config.yaml
model: "class-conditioned image diffusion model"
dataset: "made-up waving flags"
train_examples: 48750
image_size: 32
horizontal_flip: false
conditioning: "class"
arch: "unet"
objective: "epsilon"
cond_dim: 256
targets: ["layout"]
num_classes: 15
cond_dropout: 0.1
norm: "groupnorm"
activation: "silu"
weight_standardization: false
channel_attention: "se"
widths: [64, 128, 128, 128]
blocks_per_level: 1
scale_shift_norm: false
dropout: 0.05
attention: true
upsampling: "transposed_conv"
init: "torch_default"
residual_init: "scaled_by_depth"
optimizer: "adamw"
lr: 0.0038
beta1: 0.95
beta2: 0.95
eps: 1e-06
magnitude_pruning: 0.3
steps: 7600
batch_size: 256
epochs: 39.9
lr_schedule: "cosine"
final_lr_fraction: 0.1
warmup_steps: 380
weight_decay: 0.04
Rows from block 4, named by matrix and row number. Rows with one number belong to one channel. Each number is 128 + 32 x the weight over its row's rms, rounded and kept within 0 to 255. All counts start at 0. Numbers have three digits each. After the name is the row's rms in percent of the matrix's.
# convs0: first 3x3 conv (model.mid.0.convs.0.weight, 128x128x3x3), inputs 80-95, a 3x3 kernel for each
# convs1: second 3x3 conv (model.mid.0.convs.1.weight, 128x128x3x3, transposed), outputs 80-95, a 3x3 kernel for each
convs0.26 151:167128090163159072136109125114147087128128114163089128132086090136128113117100093108128128149110114125149160137160143205146076105173043071089168128097158098116138157128128128163146173128120144091118092121102149128108128128161128133128103147142117146128064108117147133126096128115135111163090122176072133119146112144156055128105094102128087161139127101160157198136128183128200123124091119128114112167144169128162177190081122147193123
convs0.27 105:146104072128152130130128130119101064092115075169128149139101128184128128095120154084133150107103142124128099204106122128159215128128191092183223156128222115146128128108137078128128128186128134128138145128071128123094145104138128158128152128196104128128073128135128101128164156161165128188176155218065154165119128160223155141128066112139163128145128087122170210128128127175152109138095125094117133128171128237160237217166173200187187
convs0.28 115:122129068173163126128143128255068106128164128156187128128128106128090072128138160151128128121128128121128165102125162150141166121066191165150146117166128128158128208096139124127150090140128133119128139130128153182097128128119170165162143128216123128108128101128101148155157128173149128188179128119059120142091128128095091128155079128128191187103135128137128142118128128128128205185139127128134151141142101111130204155114238150173111
convs0.29 061:108152188113128128128128115128128128174128243128181145128111139128128128128109145143145149129128128113128128071078064128058128128058128151099059128128106082128128128128099128138128122128128112173196128128193179126129128182180128107143175128139128128182140128146155125114162128102163139128128128128144128189138094073115171128128128128128128096128130120128091136128103110116162128128165128128174128126141128255155061225158173164128128
convs0.30 118:128128128114128128155128128085128189131136082128161217128128135149123128110132128128085132128070169156128100102135063000087008026128090119075105120128126184126093112098144128124129156127136108113114128134140122183162117143133106128130069128161070128096185144128128088199093086128082128112125187098128090128128099112175115063128209211059179172129128097128128128104095128128131100117128179148111128062128128128128128095203111128128064
convs0.31 029:177152108128128121153162128128128128133169140153195128096059128132140138149128128164186166128178196146128201128113125128119069128128056133128195128182160096128128093101140112149128128109128149178191128125128129098128208176191128204123202213128106131128085096096088128128098157100170134128185196137125145128094128128095128188073143106106152116108156155140137110135128138085145128128128193112128128180128162128128128158128165166128137
convs0.32 051:128128154128128088080128128076134128135128046128128026110104157128109140090128126127093083098110166145157164128152065128128202087154173069100128030128190049137147056128128110128095128099086054088093118118128128128128125071099154126128153100128132128095128128128111141128178128169205128108137106154093128143105188137140198204128128131128128128128123117128128143094128088091128073128119162128128128153155119255122144255097179253159205
convs0.33 175:158128132123096110128128128201126128148150084175153132130143128157128134105162116174128153175149094066128071106128128033083079128131190128128087211171057167092070118121128141128097128128126139127084113127128092102128128148144133121128129105127128115171128145170085142102128118141110151128080159128201136225128134155046128081097167199036128106156128122058134110183149128205122127138128128106130081081141128128172090009150107081164118
convs0.34 038:188150128128128154128128128109084128128083128128128086121128091155081128097149117128091128128128101156140128093068152097128096116128128128122166072172128128123168128168176163128128099162128128111093128169095128098141128152152178194194124132179128128128128200128128128094092092171210128128166179128118128084116161117086165128128075157128128128128128128148112181146128128160106185128177128191128181183128128088177167120179189182149103
convs0.35 039:128126122128102136074128080128176128118115051128128089131087098128128100093169128128128186160202161154174128206128094111182073066064128128078128160169097128128128114128132128086128132116146105152145068128091128091164177128128196128128156142128153128128136157097128099123150128176114128127160131128128128184165128128128128128099128128146176128174116071104128128139097128111102112122128181084128103115128128128119128126205128128174109
convs0.36 056:073128171128152092128094128128104078179128146176162090140079109127128143128128165128131080108128128131141128099128163128158088055128128165087120075140190083128144116120077106143177101128108075150156145128132128149142163136131199117161118119128144129128128128135205151152125103175167128106119053169065128124049128098128192157092117128110152111072097108166061097128093128093128126151128128118128160177128172128255128140234174128211189
convs0.37 133:133128056057137108128145113100098128128101128128022112093128128076120128129093128083128097131082098120105149100128127185148182154099130079103123057146139128126142137109160146175135128128118140085128150112128144189103152128106128124129101128149117128128105094137128150168128185176128147097128128128107139146051098128128077109078100103068113113128123125140123128117128151105149143142143121128153076108128109127135175228104166186128124
convs0.38 083:155142128128128080128124128144139110173180128180173172128093150132141064128128134155128086157170101140128128128175093163072063121113094180172128155193128135135135185128102128144128128164210118117137128123121128114128128145180152156085128158155122128112128139116174130163128080128128086096144109128114208084128128056102128044150179128189128054078128128128133173128141128173202152128129091128169128128118160169220120128078128128071075
convs0.39 036:120128158154148097128128095077128071130128128148128093128128096128151128114128128147081134100128128128128128168109128099128128128131038053128202128119128061143128158128137161128128148128102128169141128128146101086162106128128170161143158148134128128079128114092108147092076128110151156146128159128163122120128128096174183168104148154121058128093091072089128157106092105104101078094128128122162164149128147211177193159222128083128177
convs0.40 031:119115174090177148120144089128172128106092095171128120165084138128134093149140116177128123198169179149128128089093083122130067128128076130128128128179081077135128128147139128128139128154118065145076128065128135128092128128146169170157196161128153092128128128100128146092098099109158128131190162169177191210128128128128166158163128128128178121107096128128119128109151128107087128167128128156128101128128110128195114199209096099176128
convs0.41 043:145104128128158151137105107141128139128071128137072089120128091133128128089097145087115087138147101138128128104076128117128137184070059128118102058194153128128096103128168160128127128168140144146100116143133098128120101153139138155133148145128128128094154128156128066109128193128151221128148187164128148128112128128098128128128097128167128109121101092127128147138140117101128121153128111180187149158128152071148166125194115203210135
convs0.42 149:148128128133144077140128135216078092148116113116089156125128106128128128141128158134080128148128130128131128058128205209128150122118128164128137078135153087150221230054102098131129092102184147154145179141128128109101128128160146128150117128175128109209128146128087128154165168150128181128178165163103094084124088145128155128096145106166106106130153202126128123128083128169144217186138082128128119121120098074150212128090154091070128
convs0.43 141:106091166129098128128128174186128140128105060112123146142128128137128128128090171128102128125132158124128197152105128030022037060088144085104107186151128226143116120097117056128125158123128187128097158145128128105183071121128090128154128067128079159152128128156141077205095145096090128096128128144144078112128148132128151170128111194067128138202111076122145156121128146128128097144102129116115124135128125184089099156101106110055098
convs0.44 107:128128128145128077137128128090098073100128128171128140113127140102115128128128110104115067145118068136128118128152214157070213093126140086108152128105144062119128128089094128128107128130113128118128128114079123128128125128161129119128118122086129092128100091128200120149087194143128128132128151100077128128093128066140128082029128076128128066108085128141096131128133141106128184169162091111128080128134144102231255182207155128193121
convs0.45 165:145112160128128189145122104074109109138136091139128216123123094128128128116128119155138128099070138147130070164128124059202069128168068188130110128130077128106049106161128136128130166100103128128109150139114111128128078162128099086141112128128083142128145088128077128164128128086161116120133125118121151147142121114175128128103146177078101115139061103128143143133112128100086095042128135155119076071097122103060114006128056089045076
convs0.46 034:171128186100128095163103128151155128151180128140157128099128097147128144138153128158118143128157128159181189073128128097128055174080128150117096128128188141128190123153168147128128160128171148128173099158166092128116178128145114128128128128122128128128104176149090128074094105112128120082128141120194128128161117139105128146128115131166128078128128128128078109163105100128097103093171124121131128114128128207152107128188113128182128
convs0.47 047:083128118128139106142128170077128137148128097165139060139128128128106128120120133077088128068084128128128146128128068059114053139128102128086110066153231081128165101093163125182161128128128128103091128128098128128139128128128156129168128100148111088128128128131167109128128152128153106100142128131091118128071128115128128128094114114128138128128128128128097147119165150128103128114138190128189160128176155255119136255168104244182202
convs0.48 099:128128156134128146115128108174208174058128128083179087124153128128104136107137128168084141155102128157125128161130113174245128101089128088040160154128148145128175142116152088085141128128084143199184122128135089128125110128128128138146119109128073160128106158128158153099138135113128098078137100108166203190128121054104128121128073100128157163075057087128109101137157145154124107109103128106138128103092128128128163128139128056080128
convs0.49 069:088154143128128128119117103072128068111128097147128124093128128103128096128128122128106128148086157170120187144084131134128128108105116030126239122096198128128128134126129128128160143128128089182139073153145128128114145145128128128171093123124090102128087128074097130099128105116128109128128114177092128128153128128139161146128142158125110147128128128148082192128104128128106128100115094128128173118128137255198184255223221128221192
convs0.50 035:094128185128178128142128133160128129128128128128141084080077141149102128141107128142089132103128128099128128095155081126128091103109077088153131071194176135180128220128181181128183128182189162128128162198128147173128128157156128200210152188229141098066142128077124070077128115140199128128185112128111138119157183118128158101105128115141147128162114144098128128095128128130181181195128128107128092127123150128202128128128215240220123
convs0.51 032:170128157128128121145162164103128128112128083128128128196128108143128157165150099087154128168128128159128183128209128115154085128095042031128128075164150073128069184187128128165143160162163128128194128133128141107123128112100162148199112128128091072128074084057081118128104137128122158164128128184177109128096169128149167128151173144127153080138128128128128073172128128120143144128109118109128128128128108128128213160213128208128128
convs0.52 093:071110101062113128105190128128208065142128077095080061128098094084155182065128121163086128128128088107128121159128125074128125116130218071095134195202142125080121110128051128137149128128143128148128096104111085128118093128128081071128080123109128078128109057128125081128124110128113128136096083128157126187125165128176167128128128075033109126155138107128094071128171128070109046178206089117053128128123090128128128137129107128095128
convs0.53 154:163159154133114128111128128213128128129177128160161124135128128161128128141143126137098128137129124128154095125165175129128128165151212168100089174153128182128146128104116089055111128197110147171128093128104107128073159155128090128132086089092128115174087181137116128097179123166128114128164144134183128139101103144128112128189140128115092171151142128128130105104145198176138153177119054144095077128115096124128128067159138067161128
convs0.54 043:128128161113161118123098128104173142110074071089128054152093158130144093120132123179091101128117152163184128128089128128128128128018058089042113120187128128188128133121128142128128128128154128128128072128113104077171151115139136122150128107162128137128065103084106128128128128128128102128128128128128206183128124128128138128141096128128128128128128102069073084177128153148084109091128128097145097090081132128136128128128128138098131
convs0.55 119:084117083148057128128128128151143197066087128078097091128128126128114128128128094128128128162128128146090128128116072109224146120158128130120188090128156083089128079146227128128130128122128083128128085091102102128128141128128094091149125141175115124157095119114128149120167174188138144150116155117128128165073073095128091095128129151090104181112073088128128117149128145209095185126128128128161128161128113072120179128194199128205188
convs0.56 146:128154129128163116128166131104081128128128128121085128128129104128128128131154069074101094098128128161153146128165117094146128061128070024079148146128128197131195096105128065185122172097146171123137126139110092134112158087097128128161128128128103134128128128120127128117116128087132073115143128152085218103136128160201115126074146165128137128086092128108179135122138145128118128149094050132150080071113091228141151194119145171128128
convs0.57 031:163149149128167130109129108128128139090084097095123077128150065128147099143160125163102125166128096116115168128103128129105128099076128070063128054128128092116154128180128175195128128128128101181161111168128072156128096128182146178131164128148094102128128087117067128079144128117083128128128166134106149128128098131128084162169124160127151128154128128140128125128147157145169171128128116128144128114109128127128206184214190135230120
convs0.58 171:201139134182119128130093128109098177128110128172153109147128142174136066126128148128170174151128099163128128128162103105128155120098054082149099030087075107128147140136135109125076128159133161128094111156118138160156190158123152147128122128099110193108083156101110139085149128117181137085116175137097103115128087040178134084164136167105089173109158128128172128129128194156119170128097128129128196128128192128151178040132106087173142
convs0.59 030:163128184111128128128128128116128120176128112078097094123128076128181128148146169170149126128163128128146179108092111163116128128128073128128097057128078141156128171163178167149111092169158092128164174188191124109109128111157128134114181174194148128072128071128076069084102148120200176128177168134128128111128128124112082151149128137128128081142148128069125101160072140110128128146128156069139128090089098128167139128214211128189128
convs0.60 116:103115118144128202158128080134059127128096092105128115143128140132121128109097174147123193142109203128110111182106142068099068075115162091103142128128069149093083072128124140090110128128102164128115098135121128150138072101128128101130128104128099128128151128128149128167144139110135091128134128132152136128128168163203047110130128176078128173167150088069114085076093139128161104103128137128111086112079044189117084094120080068108066
convs0.61 138:138147128131152106121128128160157128084128101111128137147133128128103110128144154128090128214106128151107118128128186194171223075081211091124124128128171128149194128104133075117106107167137139125150092180107104128090102101128132139180125127192082159140105162116114168164202133128175127128184119128143157113151121083167077128131085128154132128128082059069148138152172148160128128136128083085152110099128128237115172194140173172064189
convs0.62 161:107099156169148163128104120175183116128128126200145108133166137120142128137098152128128129084128085113128128062074205162135158105127144219136128115100079094128160176145100128115128051107136094162121124153128140128128164097153145128132155102128110149128089177139143135137141146128069133074135128188076128080071162074100137175096105128183148096105108140149133132156128181112128175140134094112097102129132144001146138092129101127095079
convs0.63 039:095136114131170125128164128153128128128128128117128066121111076154128153128161166128079117128128173174144148182096165142092154092128144067046153098128230121167128128128123128127155140128128095221191128128128151128128163155128115128128150128128091181040081155135128112098128141088184128152130128196093128118133101128128178141128128128128128128124128128060058128153121148131102077128204194128129128128128089156128255128255128128170128
convs0.64 159:128128121128054140098139091128139128097128182111128152128128128102136125098128123128101132128103116169087104080128128025186128071142153176074169181136128183075124122139134112128108149128116087152145049098127080128126097132077074068153094106175082118128128138118115099143139152161127133158128128142183128168131043128108045128115155128096112112118082078128088108096128128128103125128128128128128078162128033000085128000179138000094141
convs0.65 077:091128128161128123145163128078150074052128128128196138167128128128101150094128134162128086128128128095100174161107128162113118164128173197129152158091133025024113089128091131128140097149169128138146097170128174182172155165150167128130127103149111094128097094077128128128136137139128160159128154123128128128128136128128176194148128169089128136148070038197132092160102157092096054099179145116128133128158133165108080076165113087147193
convs0.66 032:146180156128117113102144082175168128144137128095127144167096095128128112128146128171128152159158158160199153184087128122162118085109080164056127213172122128136174128113168119128159102145148128185161099114128130139124153170138115128147165128128042128128060128081128085092128080141128128151106114155128154122192146126154166128132128128195128128128128188128123078162128118128128102172183132128128181110176128108111111049128096091130084
convs0.67 030:159141145128128128150173128128128096149118156143128152103128120128128125136100165091128128128073154114139128096104166193128136128090071128086185128128128156128203102098128135128131129128151128164176128096157128128128177128096162164128193122128128128128114128128128062070155128087128128128128164125058109128086113128128128139128169134163165112155128133125148182128185128126192203105128195128128194157188161244148121193218128128128128
convs0.68 103:086128115194056165109162072106203102128128130128193128128135128128135130128128121139128130091147111144128128207095149154128160161114183227142089091159085107128128128175076115090172101142159030128150132133158146108157128150133214092128128150128128142128128183128165140151168128117102128128128116137088128128123159102093177150192149069107100175118144117167128139207128149136121117128155128134128128150128128175117096128141128205101184
convs0.69 089:140106128089122117099128134001094128114190141128128076131079100128075128142158092128139089071128128128119183128128086098132110164128120128128148058076117141128162078128137104171128091143128128115128146128179075169128128134128153128128140112137128128128150128114128119128128128128166144128127128115078105150037141128128159119081128102128128099108102127158135171128128128072128128094154146153207128128181149210102144255128131255112178
convs0.70 055:144154140176145128106164128079173122177150098128148188128128128128128128128125048134169087128187134128167164200171129128144181128166130166229128152195163093181123096120128128131173128128176119070128128083094157153128142134137171128101110195160136064128128128102151128128169128128128136126140137119128128128106128128199121128171175094102154135128128172175152128133160113110172128108128128128149128144168128255126128128094158221128181
convs0.71 158:135083137128150128128093121171140153094120084173162092148164128145100123111128130118127128072138105142103154110128118172197102157126045207147151069067128112128146159184101128128152090144105075121108099128128183128159164094082154128100128068128154128140108125128142128112119137128135123120126054149070169107080128128094127111139161099083128194109093117142128109145128165097128191135118096091109162168132205032138129097100118185123186
convs1.26 177:136134130139135134136134128132133087186173128188128128128141132152133150150149128123122128104119084129145132103099100112128090089117116101128168088172086067085150100122109075166131051115128195126110177103195128129141121128128142128128167128097178095147131128157128185124038114167097121128096104119128155141105128105128153143118111099086149119112128140068088070107128063070082058122075082110128129128126088071103113096154147106126167
convs1.27 106:136134132134138133136137133140128122232128128145128128146154128128103128119161060128095128105147111135128136165168209128145209185172180089105141013128027064096128168128180115128164128128165172136083214142159091128126114142134128128156099128128168128096169168168128169114078109083121121074107133064096158139063128075128112129128105165107128103111160155117133123072103128050087151128119153128117171160128148064113142114112142071157128
convs1.28 112:134134133137136131136134135128074128119147128128162060128172101135125128128128128093170165119128128211128128128128182161149072160127076041139095150128107152086075095111103128128185128128154199107128102109114128163128109128128128128128128098151161111104093148153099128078077109062105153102092070128215150175190106128140128181089078097128138128128128110037098193084130221128086128119068131164128128144141121061095128128142128107108084
convs1.29 056:122128128124135128128134128128128108107101142151078128184164093128130116130089128128140177184149164202164146128089212167128184188128128088128187225138134211123066103128144133128139133128094151128044022097083020125110147128128128128128128128128128128094126128102074110153115107067128128060161128123140128161169157128034128038098128198167128178207128048076125128128128128170128205088105109090093149150128101128093205190131173222146152
convs1.30 126:125124125128128128128126128100120138128073114141137052155102124142128088154108135131176128155160171128157128076168112128094128104170031174199050191148139128086114139126069152105126105110172115113121128085074128128150128128132121128149125095128113088147145112150128137079183114128159158103171147165090136041128128133159141127128105096149097058128172105170135194128124207109141128128114134128097083128128119192145177156149082121132083
convs1.31 017:128128116128128128162156128128048128128160112128128152128128128128160128128161153128128128109126128153179128158128186167128147179177185083128157128128170083155128109128128077117128077088151128125104103111076107057037128128128128174176128128128178128128169133128188128128097082058128180128128175165204221255183186195202236193098091145128166190128164169128128128112081128084128143070128128081128099083079169115000128151128150164194199
convs1.32 040:138134136146144128128119128164148111236128128203140164121108081128128105116128098128072137128128128128145137084099189096097197187128128094143172051162200105175124146176166128205189161189152183161074211180128156128144128128128101128128107128128145086099128128122115102138128188135172128108097128092057090128055128139137091128107128146082169175140154106128128132103098151066128128128128106099164128175154092108111197128103174090128128
convs1.33 169:127126131124126128125122132095102128082130159101064090120105154137110128093128138099083118127176138131068138170145070128129110144091105213145096220083069130128116169128122158098085169140117104115205104153162162070134128128107139162117074162136088162137054151099161128184103085139128064128142194130147067127087137128045116096161152164152089063140093098144133130194154086177128077166175161117128120154158084095172071148115081128114124
convs1.34 025:150140138143150128148138151128070100180143128128163104130140180128152157157128149128141128128160176128171163193183128186128170128181128068168128159127174128178160128146095166128128128182093166128188128100128135121069124128128128128128128128128128067128128077128128128111087065128087143099078087111192171201194128179237194230128149100152128207128151183068095075104089128076190089120087065157070115033104086102128128076179159088151164
convs1.35 030:128115128128128128128121128123104133122120131167128134128098115128128128116128107128128076128064063088128093148161160128068054127183154196135128168064087212246202184182177174121124216255204081128128128192153136125113128162154128170156128128153109122153128157128162118128169147190154126149142143128134102084163128128102094102153148139165066072170198180185157167174128128155158141159212201154169128186204183168133128128054128124135128
convs1.36 049:136128128128128128140133138123128118104116095128119164128160128128128130128128128147149148128128154153190113128128163128198159164161106142196228075128168067242126128128187086115189149157128128024045128076085128077134128158128167128128128128147128082101164105107128110128114175128165085118102128155176067255176161214128128128136151189086192218134128128128131127123128129138189147066116128048128128119128128128209201154162174113140194
convs1.37 132:137128128132131134131132130141129121153128140151102128137128113128128122141183128128151133128116139220166135103177148118118096136133101079150138128128167163098171083109127100151148104128148159086128074100128089128107128102173119128099128128128172059128128160140145128113092106089109128103090097101116190155095139141106132128073121122170128128165127121061128096094109095128099145107075129209128112155092085100128128128128166128090128
convs1.38 070:128133128132128128128134134124156098128128128072108119128152146087131085128128087109067128113053113103128128158091125203158128137128128109008128068094124128078076121086150099096111128098079137180128113126128068158135128128128133128128128128128175168056165113128108128143063128102090169128159155195165111171198111155128058095120039128047095158128109098124092149042037095164082128096128150109149128143128159138044116128171091142116122
convs1.39 025:144128128142128102128117128155143128177128125154120128128128128147144157087128128124133162128128128128157128162165128142214117128178131149128216128153165071198193148131150128175148109128162128119081128103099103042072152128128128173188128146128078091091130104074168107104128154128128111177164166190162128158194206159161179102134128159182193192128128146167158145128128128060150181092151108043144127068092128128165128135244200164245152
convs1.40 017:098128100103128115109128128109112084095128128110128128128128128128128128155101128070128128128128096128128108201187129128128128128154128170160191197051000212191128187128128128080077204177128085124094074128128132111056128167128179170146187136152113084096128128128155128128128196128139128162158163160200084145128128128093128142195170196185070096144187128128196159198109099176144128188128184128128128128128128128175128128052128128128128
convs1.41 031:128128141135137148151128135128078089117128121115128127148176166128128128128128157146132148083180126151172142179159102180179128180204149171117072155146183196183221150128128146149149128128161128119152128128072120128092107096084128128128118120128157128195128146128128128125068110109101082118046043102178142174159157128225204132190126110192131171141128204128128081128128128076128135111112104161128133067102128099128128128128160099086157
convs1.42 158:132130131132131133132132132133128115095128122076147128103191156093112112151080112074206121101128151159181149128158111146153115085156085000128128146180128143073106083113160128103159114123105218128160085093161064173128147117115128128092126093128149131105083175130106167117062071104037128081125061147190181194188143164128128099051128120161148152150137086047114124085094128143073121115052134218128120072136107128084071089188080128126096
convs1.43 150:126124122128128125126123128083109124111119128181187059132096090128128117154145161149174149105098102105146098088178175182073128162180077154213128124128102089163164131146107156128128087161204129128128158180078149107139142128121128158137128146147128101117140128147160128116171128136141138128150160165093073071128105150151131105128127097128128081110145114192160181157137161126139133106152162128128071134156118155111143152145128157098087
convs1.44 097:128128125132134131136128128090118108136128128055121196153190124128170128128128095112136162057083129148184147123193127136173192128176193059187237039152128099142168105128178128149155128128132179092090199128150128073131128128128154128128128128135157108089128128115128128128122149139098128109069122061187128208123105164164118194098160200128182178115116131035128087051166081059128131086083128128128108124128077128200128088163144131076161
convs1.45 187:124123128126128128123125131089129150090087128048125128128094128130128070128094150122128158183147196148128102137141125161128165128076020144186088182147103152178046128128085138112113127112076087110125092120104083097139183155133170151128092128156091113128083106101128102141128092102164099088128155164101109087101112128119038089112145143172128100119158041177128188201142128166191128128145119063141178128157094111187172161128079133144118
convs1.46 025:128108118128116109128113137153109128128077142118146152129162181128150128128111157078128089086164128119147104168136055183174145177168128085128091128158072181217111101128080105128128160181087111128108071098115091061092128147166168153161128128164123121128128100128128089156128128189172170128154190228169143070172174108086128080128150116128140143178167116128157161151167141198208128128143128148139135128168122128156151200154128153244205
convs1.47 038:137128128128128128128128134128134146159095112158097128188159128192179106128142139201155184225128164190184182093128164105075202128128165200138196128126123110144136128144128094128128128128128093128039128128071127128093128128183128128128128175104128128113128128095186157164221172150183128105128105064102128128122195159128182160128145172103093128128128128128104128073043112069085177056110079070071066144077118138150194149128246128145128
convs1.48 093:125122123126128125125126128128111128107038162086086128110182128140139128133128123095068096072128124136156128109128097115110083128137090076143105054020033208255163128161128098068091159198141168120151142124152079055090144149122125162141123128137153114128110145162057090128054128128167128128200128136137096128162147089098161065102146128077011043161220128108128128090056073128145098124147147126115122130166150111153105087119093143160128
convs1.49 064:138128121138128128139124123121128126194092122180140116128128103128125128128128111128128140128132128128181152090093155098136122128157147071128149075162128066191160128128148108161128078148133189102033172092078128083086154128128128202128159167111150092093171089107128080103128175128201196128224156144118108128112128128066142128054128165083151128063202168128178152077140128116148183128128123042116078074128120094128160131172188197173148
convs1.50 024:146128128152128128128128150128083063128081072087128128128173144128165133134198128113105156128168170174183212168160181184157149165152178092037128152068128210148163119112128090073128092114128128109128117091128053128055128148094116128128128128128183128108128128128128128130094128062128155075074128076202165228201186186212206218128079103128128136128154156071070108107098128166128172097076085128083128077050128128153128163174129128137132
convs1.51 021:128117114114128106113115107128083066128128128099128070105128128128128141101128128128068128083052082090128179176128123128153128128141161174133168128128128157255255128129140157128128128128177113128120170179128128118069128167128145174161159157160098128121152128128128173128091128128126128206140128089201089149152082128145162171178128154128128128146128211140128144128083170128136182128193137156163093121128081128048128128128193128075153
convs1.52 089:125132137128133128128128135108169128109128128139128096148128128128128136116172136162117103154114128146120137148128064128061089152111109242142159150024003146150117163149188167070094186143149029125165130195167086118128128096128128123128127128128101145158152142128192128156188196171083077080131195142076043049126128147133128128146128156128064053158128086203178198185116115157140127165170189095087069183090057150151128128130058156128089
convs1.53 148:128128134128128127126128130119129128107089159128057068133129087128093115126123087090128100064193067182136128128118122117165148165144166138108000128076057214143102191128127110088156189141128170138203172096151086061128128128138128172173121128172118149153128180095128164103117102128128097128128163128131097130091168094070114134155085098094075092176140089131115125106105166190125128160128173128106165159128128098189065128181094085142128
convs1.54 037:128128119123128128120117128101128128104100128100099157096128111140177128150128122117075101119095096093155123128103128106067049148188128107133123037037060137255128128128105087092103142217100133128125163215173113052080137155128139191128128133138128093077138161154087083128081169156157150128164145222128055076142085128105145053149128138080034076122241128183156179146128082179229128146168138085073128128172128128128133104109100149206189
convs1.55 122:128126133131131131130132132128104154128095193115119166128141128128138141128128172128149075048157128156157138128137082097086049128128060172230056128152118168175128128147102126141170128178122162121181166181155128128136118128138087128117128128139127078156136173182128160128067075128107077104084034104187135123175133089186197128147191113195142117110186112073128051093128072100108102109103120128128143095115083089128081074112109082056091
convs1.56 145:130128132132133133133136128150102094165124113158107105128113112119148128128126134105099134189085128178118207154138128128128182128109179062128135108123125101195223099156115124154094086183158196147128147128061114095060128144157099173117128128071154128127164128117161057109154096146176173123174128100087150093043144205044128175081128122108077122128159183128128113153077066122128166099121101128111081128134114120089118126128242157126185
convs1.57 022:128128142128128144128128118121128147122128128104126154123128160128184160151128101099128128128128128128149128104128063087128048078183170114154128128128128176246255112173128128082128146169168128105128158128128077056059155164155128159155128128128108105128112128128119107083119128163117176159140128128187128083192186173128186177068128097072077060130180198102128128095113128145162156081128086128093069055147128128156135082182105128210173
convs1.58 173:134130128132126128132127127128136144177128098176167093128133128128143182108160181097128128065159128097108182128137116126206080116151134098177128072215135060111175138128097084176140077149141210096110173083128156137086075128101051102094104119128180079175148137128128128090093114128113111171073128128177128187165169186183153140128129117105196128088189223066128087046147046036128082132121060154119116128132139126161128128212128128189145
convs1.59 018:128128128128128128141128128101128141086128143094128136090141128128128128128128072082083128128093077128152148128155128128128080164128169067092011224161128231209218128123089161128096171180157167128175067128128093107040128128128128128154158143128128128152109112128084128128077077078128128128098150105166172128207089060172178130149128075157177128158178207090092128128135125167145124143128128128173128113128135128078088179128128128145128
convs1.60 119:124125126122128132126128128106106128115122128159164082128117087144141093128128149136128128120131154093134128114150157142103128140163111233168076201128064131134156157114128189105128135161192044123133128116114128109149159128120128147174128128128096138139127110128175128128215162102159128043148152134034102074084128112128112128139083120146128059128163093225140220195148172128147159131187188079116128151150128177136107174135091147128057
convs1.61 141:134130130137133131137132132152128128140109128118128128115156077145157069162150059093128098117129128128136144100179193135134171136179128049128090067086068140164128128128147128103140154149157201128146146146142088114102128164128094190138121137162144097128109128143074113087092138060128172054186114128132123135141128128056137102094119149094128082128225098112112133085104128106128185117078180128123172162174183093128107048143105134142079
convs1.62 171:134130128135128130131126134145166114099103125098105128118223128128189143162128128121142144060142151128243140146117142146165089101167072077145165106200128080193079084122155076128130081163058162090128066066166093103150117128128128128128128150146176104106096101123080098128050133078084100063045073128153120197154165104149154128086140155119197166151175095086093128036150141101173104072127131128104145120128128090109157121142072087128074
convs1.63 032:128116117135121128128120128128111128128082159109128140128144099128168128159156128128128148095159143154201135128140153128150158098222128112183128024128129184255192141144128089081128128204150168078128128079065091028064140155128128158128128111128136094128128121128124094122128134087128110090151081128120111145196209149160255164128162159094128161128236188157128141042070128128185128115128104089069101047108130149128141126185164107224169
convs1.64 173:130128130130133135128128131100114124128085128141108119169114116153128113154088106128130128092135117147154088091161077097118072113152046147129108162088105173159090147138149163095190134145157129154206128154176094100197128128184129128172115150202124109137122139128105128128118081117132116118116128128108156090084182091057128111128140092157077064138148024142166162148198165143173153135128110155101102097128067109161044124160063169132084
convs1.65 066:128119128128133133128128128128120128149128128128135128160143119164128135166128128186194154120128078101153084073128128128124075128174117255194255165130128132112081157151133156155128104128158068087048128101128104127173128128128128128128128128128128141124184095102168128147128128128131128128136117110086116128111128045137181128168124150152149140125137095165137149128157128098128084128128139128108172128128165168128131163177128174198036
convs1.66 023:118128128116128128119101147113104104088073110121128128090128128128128123128150128081114107091128128128148058152128097155128049128139055132157119124089040114255128153108099128055079149208128091128128128128168099079128154141128150147128128128150128116111128153151156128157127143173136128128149168187166096076176128074128137024187136128128128064128244110204128179232160128208217128156128128128128128110178147170180178168162034128187128
convs1.67 021:128149128147148149128128143089061049102100080132123150112119128128128128128128128128128148128117128128153112205128195178103128193171128090128222128073176136225128153130187128128155172194128083128051103175069025053033115128091128128128128104128115107098128128069120093102114128128128126173180128192180191211155218151128197128128128173155128138151187128128128156128092159161188142107094104072058128104128128125128154128109190142210185
convs1.68 097:128128131128128128132133135185128128179069151141221116161162105167119104160128128186077133128181183150173057128120186128117194156128089128164159105128161128109000128185150111128161128141060118128101111128128146209194128145128152162128135128096158099098128128156144126209128179128145081095069037168128078176075128152128128114137189138117040165154115083126128158128128231099128117127169135128036133128144148134155170160118128080107104
convs1.69 082:134136135134135128136133128128128096192140128168128128128128144128165137128155128220128182207128159156128152144096183187102189201087168128128170128185216057125163079128095128197177096128160102128034128116064159128128101128144111128100121128128128108093128093086172100128128128128128152093081128066128185168086167141124128184076128128169174207128060128096067128128073166051112199059094072128121141128078139156116255176125187097126128
convs1.70 044:128133136139138128128137128154128097167180128134177128170128128128126131130128148128062124149004128195050140128111194128126205224117128128082128101061148105008054131128156114128153128081095105196106178148110128214158113128128111128131128131128146190106128165128167198148145125140128128128128128165096159090075128105128136097128067128100097192138065086128098128121098200128015128118128128128167145182189128128055172128128176128073128
convs1.71 162:134136128136134132136134130163128101166152110128119073128136123149128153132128139191115138128171128165157131126113159148161092128116108105166148063147168061141081088111087046158177083156128130087101082100145139151161128125128128135128128102086192094122120086128127115136034128080128094133029074130118130250107122137207094178127128155111204176104128128110093095104158134044164068038142049118128128128168129098128215168128168072097095